From a checkpoint of a small image FSQ autoencoder: decoder norm groupnorm, decoder widths [64, 64, 128].
Rows from block 3 of the encoder of a small image FSQ autoencoder, named by matrix and row number. Rows with one number belong to one neuron. Each number is 128 + 32 x the weight over its row's rms, rounded and kept within 0 to 255. All counts start at 0. Numbers have three digits each.
Before each neuron's rows are labels from the 100 images, of 14976, where the neuron reaches its highest value: "responds to" is what is common among them. Only what is clearly more common there than usual is listed. The data: rendered scenes of coloured solids on a plain floor.
# fc1: MLP up (encoder.blocks.3.mlp.fc1.weight, 240x80), inputs 0-79
# fc2: MLP down (encoder.blocks.3.mlp.fc2.weight, 80x240, transposed), outputs 0-79

responds to: teal object
fc1.89:159081106134084146113152131126113106124061149134131160124106116089146172121195166088113124069158136069141134067085113146111173167175145145117118168152095177125095141117120108116115093128059143161091156105170126155055082108118053146152122112
fc2.89:160157127218147128129125145130030117063102186171125106135154155139131140153110106049133088157121150092128140133134149110102146141149152061149151122173062146060094150099101156138163104117126122116087123139172131160146160138096120129079119167

responds to: purple object; its colour: purple
fc1.137:149133141116174146140089104114110022062132115172176088174148098131134151101157146099136165101121122122100123139093144164110117111193181094151175112109133152083102083135137101095196120119091128149137160125129129116076060099181077126144132104
fc2.137:080118114121122127093175148133150160138087169120107158108146147097159149061111172237147126052136154090151141134078126117129127164070132139118148136159127118132128182157046133157079157185147104118107167098113130124117132166094076138138113157

responds to: purple object; its colour: purple
fc1.18:142180149128162130148214127127083118118214125182096163120082141134195109084120096131184041104132119148139124157122073107148125073149113109125118157109116136124112117076090142149176122134135134137087088116142110148135121163144054168125087139
fc2.18:093092125204042128186083129134092118152131148065103125129122109120037132150137161089064191184126125087187150144160162117109134157128135136165133099114130114170122105148176145095100130136116120096126127098175100151168117133117146142103145082

responds to: light from behind the scene; cog; tube
fc1.151:131074071158108123145123099132076072104104191207136138139095102100186109114131107085128127120124127091126131200112177142118146186156125071091124137098055128128140235149154120129139084130133136132126109123116154170124132140137115100084123101
fc2.151:088103116173151134109138124119127079113155185169138111130164119086125088126125124091136136152129129101139161130102123125148159145148131123098224162086027138135089157069153162174116111118124128187118060079125141149176100139067140162094110088

responds to: white object; its colour: white
fc1.204:168120108176071122139108112139184071109132121145184085145160145106111131080195160130105177107116143081060121178125153152151080108123152106142141134126101191133133094145182102128107119142110154118140133196137119146106108081151101164161141038
fc2.204:104123113127203127071143111134039117127134134124134149109145116093145135141107095145202124103146118151129132120115128122145107167134102130171137212147173134087181141112036150112132121128103128168119142076113108120199121156116103109124119227

responds to: green object; its colour: green
fc1.118:192100083125141127131157125155179072142097137144131088110141156100126190119100156122109152054156151054102130123117113179116118144131100181104124136125079183108145139142205156167124110113166168159118094129135174056122144156123090144149083083
fc2.118:155171150155125141129185109113060132129145108110118149113133089169102099067124058132136135161130105203179146138107160095163055130130144105108127162156157128103187093143106147111091105113081120133130144126145071102123197092178165186134173125

responds to: green object; teal object; count: five; its colour: green
fc1.8:113157143168144119120076114116102141085087108196123121116109060071206059129090170157111105173094117081135169113095119132156140140135171085045152134112134131126120182114100165129144126136157124120122115182146154190145131102109145143144155183
fc2.8:100090080096149167110140114105115079136137102100102059057157163139120179188141153144164131102211107128101100135146133164133123132169096177142138109132134153156080106138078083132159119110123158095112090132207149150150079153101091151089098166

responds to: red object
fc1.238:088021148181073112129081131123198074103153128186120161154111099144137172076135114105161094094103108098122145133131142124132138140133130122134110178104112130113105152116166137084157127165106140083164089181127080160128130081137093102170180088
fc2.238:152145119111250130092144142123159094116078157082188113129128150090173148155121113172163142098130124154114142089083117120120098151119119164117114117107178125060162115193074133109125124092149114156133120072097140126125108135107168090108102206

responds to: purple object; its colour: purple; dome; sphere
fc1.57:070084159198189135154143146120150108083111150168162160130177174163136137094105100099114142103098139112137162120118106114104137121155199105150174187090105184087133094090140139149142091140078100142090118105166079127114142113101154131124189059
fc2.57:139084075155090132106142119146113104159152166103079154088142153113095147150180157114098156150170115128093099109139128166173121101172120141116110173087164166165126188127095113105197107096125169103120060072143168103104158174138090121109076193

responds to: green object; its colour: green
fc1.85:092135149159190115123153142123060121136095147112178153118129071103145079073165124088158173140088145118115159162044166119172143116115178069101155146119140127111154104058086142145090133161127100142144162159096145164090184096101123140157096141
fc2.85:100103141087129165110100096098149089194071091146159063123142075140131160157124106169146129110182087107110126060135110151130154085150079157120141121104110122161088172108179113127092151113172144166163138091178178111185125107100139128181092165

responds to: light from behind the scene; yellow object; count: five
fc1.13:082146132130116139159136147108135106072094153146178126105167075109245094130174148119175159132108184117166111153053162104108111131127159101138161140096108108140128076076091088142103142125151092098114106124082178137137116141109111094170081109
fc2.13:145128095167136137131086085119086111142149107095137116158089088165163093192139070107151160104150089116135158094137162179161173081103174112121143090141108175127099182116137104132138071117079187152106191103108095138136130053160152090163145154

responds to: green object; sphere; dome; its colour: green
fc1.86:158072094179173140116139127135084081139116154153122124109189190116141175147089132099089136071160167131097140129099065142100115141165130171133171167137097166079106121080127184175080114146101102111129154110145141120107153124064063152156096155
fc2.86:152092137182130137158142089106137160128179142168101143155131149193123150148074101100074170099132069108168133155084091162165095147186136102125140140154064172130090183083138133158175065106062158142112127126117086118160127087106104150115130111

responds to: orange object; red object
fc1.135:124169116169169128096134137130122073073137123204168158127136174062142165090143092128075057197140128138095123129172132135161131096110124157091137114066130130096128082130149148155096132102155136137116194143119127145052168071130133086124106125
fc2.135:090093118153055124160136126140164147185152156095117126123100105151072113142216149057072121171127133104137144146179119146060115165165115117138098128132149120161069120129158165156179096109122134090130107133120125094139181149185075130084115100

responds to: orange object; red object; dome; sphere
fc1.62:141085142129148143120184110114149107119152137129151164134090116135159126112099086128126149094142111098167121098082121152097153130152111190152162119082078175085175170104140169111083077113093139169160155165140103092078115075095116115213171052
fc2.62:133117101159095171103154109085145169082123152145097158091097147125106158090148114169099084114153122074167179123112101136129145172170193151129163152158151169077100196121076100091135088128048151105099174140142092138124142080136106143097169157

responds to: teal object; blue object; its colour: teal
fc1.1:112085090139134119125119162155174093136197184133152129091173182154129139100172086109197122099159156078164105114137077111100182157128114150119124188130081139105137184073158098141152126130093145180103139102160143163096105137154065108129140087
fc2.1:162150080166116133148154143137144135136137150104115123091133223107143158181220159096050124123150143111142115085161135146074139121136142152087106163132078163122125143156091085131156116101113161110083141074112146083132137056151150114087102171

responds to: purple object; blue object; its colour: blue
fc1.95:107145123150193148129057132108158055078094111112219094158100119108151177143137114129080139182121130125092141114134227134136159115197125194180125112129142132126124112110089105111160141127131125099147133153094134153150146073100147127148131167
fc2.95:149122124155080161137182173111108195091150098082079206081140153105114110142150162154116137157127159050177176148143149099127152096123173066112159139092173138100139119142141149114089150115118092100074130137151079119069154158126119141105172114

responds to: teal object; spring; cube frame
fc1.112:146094099184101115151145136143188134061075134116130125105140142143182101144126113105063153130146151086110197201135139170105118135170143129143117134046125097139096145061158128173154126121129114139097051162120170137120109174132138167116136076
fc2.112:182116155077119106152114123150121077154109053159144057137114068162076149092119100158085164105120112164138140106091148142113091160075111147174141086161148104149132084105130145144106159145106123157153187179072106173105161112127124184162138088

responds to: light from behind the scene; pink object; disc
fc1.215:067094127162094116127083112145151120125191126167126149125084125084153161115103154144066106154125099105202139178148148125140164152154130131119124196060137122125126134168099222143128129143146119167138089149104111074091096110190101180140112152
fc2.215:255147145129171124089132162132088084090104086151171139142139150161139108105141109144133142086109144099074139128100143119107114077040127102092154115155140103183160187065150095084127152115163129149121179144110132144117112106139107101158131127

responds to: light from behind the scene; spring; cube frame
fc1.233:114147115248085121163119103143080120077155172134156068166111127109135179187070124142112157134113097086150132142136155121120121116172134149131141116152106142135164103095082114137104119146144102147121018145138122137158148135100115105057133099
fc2.233:177145120079102130095149125146132097139094107119126133086145130086126206066119118219119118069143136171101124108103074139167068155165101177129139149195135144115096125127117142113073153154111143111133190093157111097103136147128106195168158117

responds to: light from behind the scene
fc1.11:137149153157174136172138125115101059103128150171225098169096102076142161097214135112063060142122114131185099120092150102153111161143124152162150126161110131082121110135132078125133132123142101103152124154132164160127112133099131072131093186
fc2.11:203148114163111129162112157140166174115141086051107169108101164166154085196111153082111121182133152090167159154103168133096083098098168100140099105101064145114159135121142114143148128118097121077074089169150117097088115140139160098109143161

responds to: teal object; light from the right; blue object
fc1.193:091110121100255119167127123154119129118145118153146090131176175160136139160126164075131153127134153137077140099139131144134115109120120083136194140160142143103134116070170145120082132114130126164108097080160173099089110179108155160086097107
fc2.193:108093092133100131143113146128134133126150140078126103103165192111053155119169118120044194099128140174102084127129125140167185145106134160114169097085163141165135106131149160107151108109120140107104103122110149057120188102074152196070110119

responds to: purple object; blue object; count: five; its colour: purple
fc1.76:180129152134158148076096140093140115109100168126146145109207074098128145123142123114096133136138143089086117153131190096119150102201133120173172184094129113115116080071157169179152137104141084146108053100111144152114108157101072134189107127
fc2.76:149178075163109154118167159113103150111160156112123183145101153114110145169144164121104101107131115148155156124139155131151079131097140100080100192154191177092138141163127142099103104110094156160095186105130064079063140102130174080070173151

responds to: light from behind the scene; count: five; chain link
fc1.88:146097146136141112145122108138123150129154101120156085107191082120146132129184160092140124085157119146149135111072110142153141139129167132142190170146128137107143093109168095142162122101069142137158079182122145063091121135081220181212137081
fc2.88:078154124131110122101139138126112160102125167155141150146101103164175036178164141116165181200110137127116159147167147123144098128128130076176084127129139126149134161130093198124159095094130121166089079127080115161092126131127070052075127137

responds to: light from behind the scene; count: four; cube frame
fc1.93:094134127157126109123089145162102133134109115140163158141170125110186118103163209103105134151142143139124135177102167160119179122196173067161109150173101171097115079138065131157112126114077168148123163160116162107066121101160159150166124057
fc2.93:083103098090090098123177159161182082094117163205104183117131137081154109130160152063151110165099175148137107090209095118112107165161101122165094133067125110162153143133147120063158120126142125102112093177101143105129131101176110124113128150

responds to: orange object; red object
fc1.187:095152145088211132170047129115137122109175124191112114141159129160106119096074187119128120081149128098179117086121196119084075163150101068130154134154124128124133122034126168146103136130134106136110110119166122128148136139125075154111084122
fc2.187:159116184141092112123175116130110135165157120094116053161122098146142083130131128134076162161104105158143152170117143128124091154150097125206106077157133107091026144130148153099135118115127107045153109165130127173135181117147127133115135206

responds to: white object; spring; cube frame; its colour: white
fc1.142:138144141123107114096094088130099108133158103117172165149121083140142138128132165161098136114128131071122104130090116130138121137129132067190130129114099165115104075138201162219133103149129152118118174178136130053106149067128134178199137054
fc2.142:175128125131134128119139128125090094132133163114167145126148126104149105133136109129186177121133120167091117104146191103104212117129088061098131179137142132095217128126076167155088125106132123182115084064112109180111133151126100075106104198

responds to: teal object
fc1.44:176147148172101148106061129118153094110135110156105138122168130143176098186180081161191070081157143097146105101105096105163127179138098117098126181144090132108130148100170114173145135095101158158099113164177167160136147087100059165153119135
fc2.44:066118088102127145187179112116100127117147110172147131086112145152096116175129131075143148176153125159067166124210170156074151092061113106169148121158154134167123083145121103121094128095115158112103178127094144139129096175106102072078101129

responds to: black object
fc1.61:102121103160104113154120096144077089106158183207185119147064117144130152134121110085110122145109130077168175146112141163146113161195124147144125165155075196114121128116159152108163035120089159159103143132103149110102088150158156152093142101
fc2.61:142164101158200090157111126153175140077167166147185157137120161147119072169149104077157157154087152129146159091145109146121158121149123100116155110139124142062101103119129132135174075094093131181089124060137115080106150041123132163088126135

responds to: teal object; blue object; count: five; disc
fc1.123:123117086124136124123167157141172099061071132131122151085161147094125177112132190145147170097171169092135151159094113180137175139167161125103124169098131148125146110107109111162110118108119121118083069016125151059117136151094104107133081108
fc2.123:158143179123143124090130086113152143179130134133150113178086059175184065092149064118104156098110064128134128155119179097146129155147071138163082092152131093125105107178203165146153108119137105133184136139114113178120164095138140098146134159

responds to: red object; jack
fc1.46:110151113114191139138144119122142134167093148125137116103132131114150083099155116133114189165165116148138124218017150128146106163174198110142127079083118102085095178120096176094109096121117109154130101079120125160117067139154126163104096134
fc2.46:133125159185093104117131106139158106139109125110084171152098064139167060168134087081136097130110119197064152098166144116126143118181106134084096190204067093143105159119155104131173112131120129108153111177122128172180125132134140132172154112

responds to: teal object; cube frame; its colour: teal
fc1.77:071147086109139135100145119124103024104106110192126182087136152021161107091145176124120098147141148135141147147129064156114168169141188152116139166082137118104116165148110098152112115124156122085141111113106141069144155106133148150148093123
fc2.77:189122142145126124192128110127114140181138104054127107152122095149111115147121126142099176098127089111185106128073151112156106178078096150139099064119185113144120117135140137098189145143127124059157098200085120103151196063121153149120134134